From a checkpoint of a small contrastive image-text model.
Model: 7.32M parameters, encoder depths [14].
Training: soap at rate 0.0035, 5200 steps.
Rows from block 11 of the image encoder of a small contrastive image-text model, named by matrix and row number. Each number is 128 + 32 x the weight over its row's rms, rounded and kept within 0 to 255. All counts start at 0. Numbers have three digits each. After the name is the row's rms in percent of the matrix's.
After each channel's rows are labels from the 100 images, of 14976, where the channel reaches its highest value: "place" is the part of the image that holds the peak; "top examples" is what is common among them. Only what is clearly more common there than usual is listed. The data: single toy objects rendered from many sides on busy backdrops. In brackets: how many of the 100, against the usual share in percent.
# pw: pointwise conv (encoder.blocks.11.pw.weight, 320x320x1x1), inputs 240-319

pw.294 093:160127141130078105226096138173164111157129140114101167107121146094076126124130119134135207129132124123141184099097087123122178111139101125158103117120131139139105151179109083132137115082113128136167156109139116068208143115177089164109186099
place: top centre (39 vs 11.7)
top examples: orange (47 vs 8.2)

pw.261 100:140137128118090156103184125126156140102129132128091124155122180133098118133119116137186129118148136111118131160185087165172170144140136143148110162123117167109161115078108155141174097073119168133144140153129106099064110121098153105113117176
place: bottom centre (59 vs 11.7); centre (33 vs 14.1)
top examples: from below (68 vs 32.7); tree (41 vs 3.3); mushroom (28 vs 3.4)

pw.10 101:147070097136095133115115079109138116143141143069125158174110116136128075145140145140085150151081094094130115243128144138124172121116124138107088116147140149100154121131123089108127241063124098074169122146114032104099157134114146133193142109
place: top centre (97 vs 11.7)
top examples: from above (81 vs 34)

pw.319 098:139080114209117093149146150154124108162158081136097112166163161091125083103101130182128121105105185131116137110097138067128135097118067096111127097148138180186101118182108099106156167083132128109081109115101112132123113223091155145174113134
place: bottom centre (69 vs 11.7)
top examples: from above (67 vs 34); dumbbell (31 vs 3.4); flower (26 vs 3.3)

pw.85 114:140090135140064096129126134089116133128084154096147131115141157110118141084156071132107151112142219125151087083171066150101170140105146134152141093131126133180110132155074178147120123126130126078107138160152115107108083127126202093047117118
place: centre (56 vs 14.1)
top examples: mushroom (78 vs 3.4); from above (76 vs 34)

pw.18 111:138139104194182104127146135138175092123153105070078093101130138070203139092205118145106145125136091116137088133099080138151130177136167118109147168136143097138157098181175093184149101117184168147103137122184095104077103160151083141134160120
place: centre (87 vs 14.1)
top examples: flower (72 vs 3.3); from below (64 vs 32.7)

pw.139 097:161113120150088133128104117133159078120207145116131133101149139140147132113118094131108137124087083124116148104147143112154135136082181123116131115144131104131099141102121211126151070140119202123082112106123111111084117119095176187089132165
place: bottom centre (85 vs 11.7)
top examples: from below (69 vs 32.7); mushroom (61 vs 3.4)

pw.73 108:121121150126158120142161154149114074173139104050090113122108112109124138125089065094110098097100140100090080127095124118145083137106116138104129138119111085088120108155154089195119159093139119118089114212138162111109169136159084131104186134
place: middle left (33 vs 11.7); middle right (28 vs 11.7)
top examples: duck (88 vs 3.3)

pw.57 087:152133111135154100131173165062082131154134163112125168189157170112168092124201106147170134024168078100127124133093144188231070161089093210063135084148085091120129111176112119139133098114162037147131123105065114088138159155129148146072130098
place: bottom centre (51 vs 11.7); centre (48 vs 14.1)
top examples: ice cream (66 vs 3.5)

pw.164 102:126128126138157118057161089120117122084178161118122126179124153176174133110095187120134167107089130157137133155152092081125126109158053125147128139131160104117109169161089115116087128101111123106101120158101146105091185074136123120110192086
place: centre (73 vs 14.1)
top examples: from below (61 vs 32.7); lamp (43 vs 3.4); teapot (26 vs 3.2)

pw.215 095:101132139150198104103182121147115095177128089152071139076189142128137109168144108165148191127077122124101077163139209090154144115079125151161114066139145131147133078119201067153141108135120060162095100123160117089140019158157126128087150134
place: top centre (29 vs 11.7)
top examples: duck (70 vs 3.3); from above (66 vs 34)

pw.250 104:173067140155136122110193106155093070128112174143170097080111134071069137124080157130169148115076142166132113124146107123113134116095132121130115137161137062147164134127116092096083117086074109115135137185167103098087099172115130171108108160
place: middle right (47 vs 11.7)
top examples: barrel (38 vs 3.4); teal (38 vs 8.2)

pw.271 095:111116148146127179081149123182070152117142111184080071115103114193105141171159072128129090143119135084101134136102158111150113116165156143105158147118093123119120133182149105118107132120109195142119159151125159093135108121126079058073177105
place: bottom centre (62 vs 11.7)
top examples: from above (79 vs 34); flower (53 vs 3.3)

pw.226 108:121117129078164148113143132110152144147123124167082180075151158148130154070169120146183102123071117088155118156157097156172119154088173133088150099118145167103111129098075124163086161127134093156077122169109111110109152109113180083121129120
place: top centre (57 vs 11.7)
top examples: ice cream (35 vs 3.5)

pw.95 107:146134154105095132107125103107121160115125109117136123144120104084188118103126128138072114103063122144146127097124153123110110172175100101085099110099120154116083157086165106083114107117103107113153157167130072146162151100102181168115203092
place: middle right (30 vs 11.7)
top examples: duck (83 vs 3.3)

pw.213 104:148137140116111130130124147071132176110147138129086160105122107157132078128131126156042129128096163101065108103159047159127194113078067167063163123112132095121139128083166162115176141118164102096205211141156116219082098140099122119116089182
place: top centre (36 vs 11.7); bottom centre (33 vs 11.7)
top examples: candle (33 vs 3.3)

pw.262 104:161113138141138090138102121166123048079138107108133122146071147115146138170124143142119080106074135123176138100138138117138142168156101128149103111166137145238165127216120106156179081071142106074084126146146191174114190102120124150183175078
place: top centre (45 vs 11.7); bottom centre (33 vs 11.7)
top examples: candle (41 vs 3.3); pine (25 vs 3.3)

pw.285 115:080158083189174139096151115130123057148114105116121091142079134212161077123139069163138151117108118103146101107094104131115097150131152097124097137136160131097113161079109114142127076142137106126105150101082147104138098098084147167107158109
place: centre (86 vs 14.1)
top examples: level (63 vs 33.3); boat (49 vs 3.6); chair (30 vs 3.1)

pw.266 098:176176155089192099073071106075101103070126145183144113089106121135068148104139117117174141161176175174082073094137155114147140099132066148093094092140097155084100115101074128082133140158156162146126130192167167133141125180161091126139122073
place: bottom centre (61 vs 11.7); centre (37 vs 14.1)
top examples: ice cream (72 vs 3.5)

pw.240 102:123070120142182142109112099087121156093127133146142115139107111096154142122126169117094106058135164115088112077100122099106115173108093102124120097110112132111099104111190105150135143158129137105099116118148134161125157072141128200090094144
place: top centre (43 vs 11.7)
top examples: candle (32 vs 3.3)

pw.129 105:104123137085181233095152085088102091158134074126070173118141141132141115066121150047120133145119111122198139095112134126125150100098095110104167108137165096112098101164134174118142114131110137036102137141183098139172121085114126094209164152
place: bottom centre (99 vs 11.7)
top examples: from above (74 vs 34); barrel (41 vs 3.4); snowman (38 vs 3.5)

pw.68 102:133137129233084138123140125113065137098102146129159107119132133120167107151109166123105091141112115159126127211161087109102094135107078068117141125115141106087090116154157108091119229107106152100102110166190162151132186145177141113227142124
place: middle left (34 vs 11.7)
top examples: candle (35 vs 3.3)

pw.303 091:181135165123164142184120089155167081133109111143115131138206123123123193082155152051109172148181104172085078113097133092069106141189180093184193120065093108119160070126129094101090146113162103119080112128128100099122080114112083131148185151
place: centre (61 vs 14.1)
top examples: blue (63 vs 8.3); purple (33 vs 8.6)

pw.272 112:122138133122128100168186120119059097137184138121090162142165128126168116134140099117131095124133139122173071029146086109154151124165102104112156161145117174123140131114156149210118182159117117183089058052112179124152144130109111124136111144
place: top centre (76 vs 11.7)
top examples: airplane (33 vs 3.1); dog (32 vs 3.4); dumbbell (28 vs 3.4)

pw.40 083:139093075106142091135093146145130192144105083159082104167125137129102156147076087089138106170153088210106130156136123122153160113113096096114111175123106081108096140151132157181096156150145047146181086129129151163186113158150123122140123088
place: centre (97 vs 14.1)
top examples: candle (60 vs 3.3); rocket (27 vs 3.6)

pw.229 108:106153172087064116104068155179167133067151070134163148166120097157108129089128135125162105151083114129121081122114173098104127138136148125133099151139157164122129174158192151052067113213104069184076075123145073132113105156184149164163149156
place: bottom centre (65 vs 11.7)
top examples: lamp (34 vs 3.4); mushroom (29 vs 3.4)

pw.7 091:156194139098148136126169133152160106104158150157106115155098132166150141163100132095091083130116185142105162129173132084149115104118180113125119073112154133126152137117164169219086152129126167132167092169104122117095121147126152151129140152
place: bottom centre (76 vs 11.7)
top examples: flower (36 vs 3.3)

pw.245 112:139065111074133101109138144135182107132157186123130140126126127135135101170149137121104101175140115155186116165088110078111148202090121092113081145114089106037141114124103117145129078060113128217093114114115147156103152138126088133162190138
place: bottom centre (74 vs 11.7)
top examples: chair (41 vs 3.1); ice cream (30 vs 3.5)

pw.110 106:131159130127096148098139122098091125163163118150099169062167102114123116102114091119178149125162124137156109125181196047091188136088097122132126102120115138111160125066115159151172130125137142148143096119153088093076166122141141204093167175
place: top centre (42 vs 11.7)
top examples: duck (56 vs 3.3); candle (39 vs 3.3)

pw.210 090:118140075093113103142114121157110119088174168151127169124161097161176087156107119066096114108109079204168104152143073134084147136110089081166109170175043101124141158138146145113096128143119119138120167170111091138129152102127087147119159141
place: top centre (48 vs 11.7)
top examples: candle (50 vs 3.3); duck (44 vs 3.3)

pw.58 102:141109113145148151073107131059180138115159150157134141168143097146113157071140120134143189141155117140126143197153100123107150122128132086099088170124202098146141106114227179125239151097143112125133070116130132121105080141102081114083105098
place: bottom centre (95 vs 11.7)
top examples: mushroom (50 vs 3.4); lamp (39 vs 3.4)

pw.264 098:153176083149191101105139143132111098139093133052155121137106142160135129125130138120224099093139068121135146153121128115113100184075094083167176135109109177120072086138147153116058128120165122109137119131100054154108137105104079107094091106
place: top centre (59 vs 11.7)
top examples: from above (72 vs 34); yellow (46 vs 8.6)

pw.50 101:142114115191135159135074111129122106148157174127131157105085109154108132097144139198148109123132130132153137214181098120086122130094108144089081116129125135149151122231158115072174163126159158136124117149104096143103162155085106115071173133
place: top centre (42 vs 11.7); bottom centre (31 vs 11.7)
top examples: from below (61 vs 32.7); candle (53 vs 3.3)

pw.165 084:073139129084098109088111110076176086141112110119111216110080176107167092145077117115132129086116134205129150140150104122174139119042069157079140147092107101119121058116146145106115141152149074098124106163127135133106173105102132123176101143
place: centre (77 vs 14.1)
top examples: red (98 vs 8.1); candle (28 vs 3.3)

pw.284 103:082150103147129120119236158148128149097126112043147095146143120138099140125134166158173196129139134123102161085125102131125187189134151163143134098163179136128217153099090124087124157111114114101103120152113087208114130166126170097154187116
place: bottom centre (73 vs 11.7)
top examples: from above (62 vs 34); flower (39 vs 3.3)

pw.212 095:106120111147107112087189114177149199076153151102139057082133129169154131158165133156082112104117074147080134099180159168179181144111130124164135184123156178176100182106186131166158117125084112167113090173109092129113143138125098112147205199
place: top centre (77 vs 11.7)
top examples: candle (74 vs 3.3)

pw.31 094:137119146085136085108177161105117101097126107106127160106155133090095136099124121104116101097104175149136104194069097153127104222143151145109117194107139121084128109113097121115095115108120178065162133081096161158108157135164107175132099100
place: top centre (68 vs 11.7)
top examples: from above (66 vs 34); umbrella (32 vs 3.1)

pw.157 102:133241148092111119148154147115144122133137123086153098160118154096073157067109131085161097104146125100117151105068081162114174114119085102101123095145115142109179119157123068132114132134155135104110112087143105076116086086127105066171115144
place: bottom centre (78 vs 11.7)
top examples: barrel (38 vs 3.4); striped (27 vs 10)

pw.167 111:134119101140141111124108125188120196128100134163143098173066117177096127169154123086137162126123073101078089132111084119138125114144109230135106128122163166130152146125139089113135137120140092074157108141133150157076098136049116115221138083
place: bottom centre (51 vs 11.7); centre (49 vs 14.1)
top examples: ice cream (81 vs 3.5)

pw.317 095:146140097132095102124122130151158056090141105155142119111131148094057115113121098146126132139123134102167072131163131127164108105082067128107090151103128153119121105109216189131128093114103170164100092103141161082160088075096152094080133097
place: middle left (29 vs 11.7)
top examples: from above (79 vs 34); duck (56 vs 3.3); mushroom (26 vs 3.4)

pw.143 108:121113133125137072169121133107101037132183089070132136126148135101119098076076112186122082099105077114170172127114127151121165165106168115111090126104106150159143108141084136143101096112136121124114098107140093143097076146113170144140138097
place: bottom centre (48 vs 11.7)
top examples: level (72 vs 33.3); truck (53 vs 3.5); trophy (40 vs 3.4)

pw.115 109:123130130134084042114154143117084199111125129079175131139096141153111120136134113148127144113093133121240128115138123136076115102085175180115137082116177099135081120095137099138124173101111136227099123135084129151111128215154119169208102155
place: bottom centre (65 vs 11.7)
top examples: level (70 vs 33.3); table (39 vs 3.4); ice cream (29 vs 3.5)

pw.168 092:133115137148106136105130116137189123132098152073141105074145095097149149114100119093113111185150116104070113105071110109118165091117043152101068096176069098107113178163156124122138095112163063124212078111089091056119106147154144097110161122
place: top centre (45 vs 11.7)
top examples: pink (79 vs 8.5)

pw.123 101:113141085096153137095102122102223134122166122112124139066156134130077114137145129174092144120142106135105128122159097161134133096140160116088151093108076148129111146115093105095133043116081102192143107172144122081132118138157086123105188153
place: top centre (61 vs 11.7)
top examples: brown (27 vs 8.2)

pw.107 084:180151066082131191086173174131108130136181155097153138133117088126114074105172121136182089033124153166105143159126109113154151148080091126116082123113169136068079077130158113104132121123144096117109157134078126132130132150190096167077097146
place: bottom centre (59 vs 11.7); centre (38 vs 14.1)
top examples: flower (37 vs 3.3); tree (33 vs 3.3)

pw.201 097:097157177129073051070085117052094134119117112138108065121107131095102108100141140131092121108099105110150147205087131146133125091139120161167072110117143123130169213117213159169132150165121085095126101208163101150124117209077097092117137145
place: bottom centre (33 vs 11.7)
top examples: from above (75 vs 34); duck (50 vs 3.3)

pw.59 099:122106108102091115142086120132098082187121083134107125126100127133104136141145109103121135096154114147114098152104131101120087105104134105112157127169084132062150149151155143122102135202128128095148111129132157113116125177187186098142121117
place: middle left (29 vs 11.7); middle right (28 vs 11.7)
top examples: duck (89 vs 3.3); from above (67 vs 34)

pw.277 094:165158141157081131109144116083185137134169104145095124167157119179124156123115119091154151154133120117117073151147134161142184169124106171097097164085187099168124124098187120193143108190060156122136153070136135187128114127112145158138073151
place: top centre (40 vs 11.7); centre (36 vs 14.1)
top examples: dumbbell (48 vs 3.4); bottle (30 vs 3.2)

pw.259 094:109148067144112112111111138097126102152084181189149117120157114135114131116098120109187104114097066147118113132128118113119141172137146047129114182122076149107179183086080147161150173146144137084153110140128165046116137120101072139107187096
place: centre (81 vs 14.1)
top examples: pink (50 vs 8.5)

pw.112 101:158105128135142052197178129120153103102109143116140133130081122101138101097163117185150131102145097130172167086090151139137174092144131089127118133145196080112196145081167126101130134129161155141096131103117160087080162107086072167140131106
place: centre (98 vs 14.1)
top examples: from below (80 vs 32.7); mushroom (48 vs 3.4)

pw.230 099:082089129087176138141138169141116108102113132097152153099120075118110157116082107067080124116105128203115142148203176120104126139080082105115212105091101105109132143109108106080143100121102093134123174164125088133151160105132140092111105085
place: middle left (50 vs 11.7); centre (36 vs 14.1)
top examples: blue (36 vs 8.3)

pw.147 099:100121093119145092173115100136108118110100099125079100084103152089111119134159120129088100141119041132088110094092184111105122102119094082095166119128108114105105150114099104151131071118136148162128094048144153067117145111127109112063124072
place: middle left (43 vs 11.7); top left (42 vs 9.8)
top examples: orange (25 vs 8.2)

pw.156 104:140175141106140149141118125130119139113108153097141169091129119143111112154101153125161137150141102125098116086145096139125163135160107102161151167092108145098113140147143194087100079104084121082070079135138102144127067130103078120095114113
place: bottom left (37 vs 9.8)
top examples: arch (69 vs 3)

pw.38 098:139097135158150140132060084102099140079060104134123162140162109119108184169128109130100111180195094123092094144146174116121101140113105103109125117139106132178096115137127119184126164179122095079162148104115204152137089142168177117255174104
place: middle right (41 vs 11.7)
top examples: brown (35 vs 8.2)

pw.15 109:120099117134194135100111107167158135142137083101133098132155172118137125101133144186196167119137103115096115093149188162143144090091142148137115115130106145103140129115129119108146115166143132088164167122120096096156180128102106166109154151
place: bottom right (57 vs 9.8)
top examples: arch (27 vs 3)

pw.307 095:101157182056093106142081140175136161140124152107104086068079148121125103150097089205094101123091168183060112078123110109084118128136148164095084145153102155123152118139124168137183117136204113137179167196151189134130112087176111103188205176
place: middle right (30 vs 11.7); middle left (28 vs 11.7)
top examples: duck (79 vs 3.3); from above (64 vs 34)

pw.166 095:079097151143109138132151160105053074087094114164153160146115129096072137119135146190075133140135140142079047093069134150117151107086140138166152140128132182154147122123103136139176159086149136182107192098097073148144140130097098090050045171
place: middle left (33 vs 11.7)
top examples: bottle (51 vs 3.2)

pw.253 094:113181103108105135077119190137140116121044170136200125116154119142102127123110181183132149183110105147088156187170107168146130138154112142139075134193118106117125096128172097122155178127167094142132095142140108091105092090166140153141171148
place: centre (92 vs 14.1)
top examples: black (31 vs 8.1); grey (31 vs 8.6); striped (26 vs 10)

pw.67 101:159126095113145123129126119135167151206109124102135104200112113129081170188093086090135106097068093180113157055151170122090129139137106146193076104154157110118135159051056168096175164168109134092098184126057117120109177187095074150116137163
place: top centre (38 vs 11.7); centre (34 vs 14.1)
top examples: orange (46 vs 8.2); candle (36 vs 3.3)

pw.146 105:119082102102140158153110118143137194112136132125133199122135133100099178079102145167109115112128110110127132207156124126122117135107098155123084143118161112133092110181143115059100118074095103095131093061084045167105085126123088124137105097
place: top centre (92 vs 11.7)
top examples: mug (36 vs 3.3)

pw.203 107:120073144112139083097138125065124090126109149176110161083161117064138118116099077154110149134134117088101095126127104072163163124190100135101174102096171091157120154083136164147163155158156139164100173093096137076147120173149143119090148090
place: middle right (32 vs 11.7); middle left (31 vs 11.7)
top examples: duck (83 vs 3.3)

pw.161 096:088150154149104102094123148155186062130137151120146092177144162126243159135114141085111128130165123135139185153151145173136080070156163121123095123149091132157136129064108075110088195119172158168139181155082105132172179144103120170164136152
place: centre (72 vs 14.1)
top examples: dumbbell (47 vs 3.4); lamp (28 vs 3.4)

pw.23 112:128178145124140137112152147133115074118182100130126116125128131104162114110107168130103116132113174083174147173141206157140130101144147162115114205132124140139107113095116073111118050225134117142101143139146101056127178129117099123113109098
place: bottom centre (66 vs 11.7); centre (33 vs 14.1)
top examples: snowman (56 vs 3.5); house (37 vs 3.4)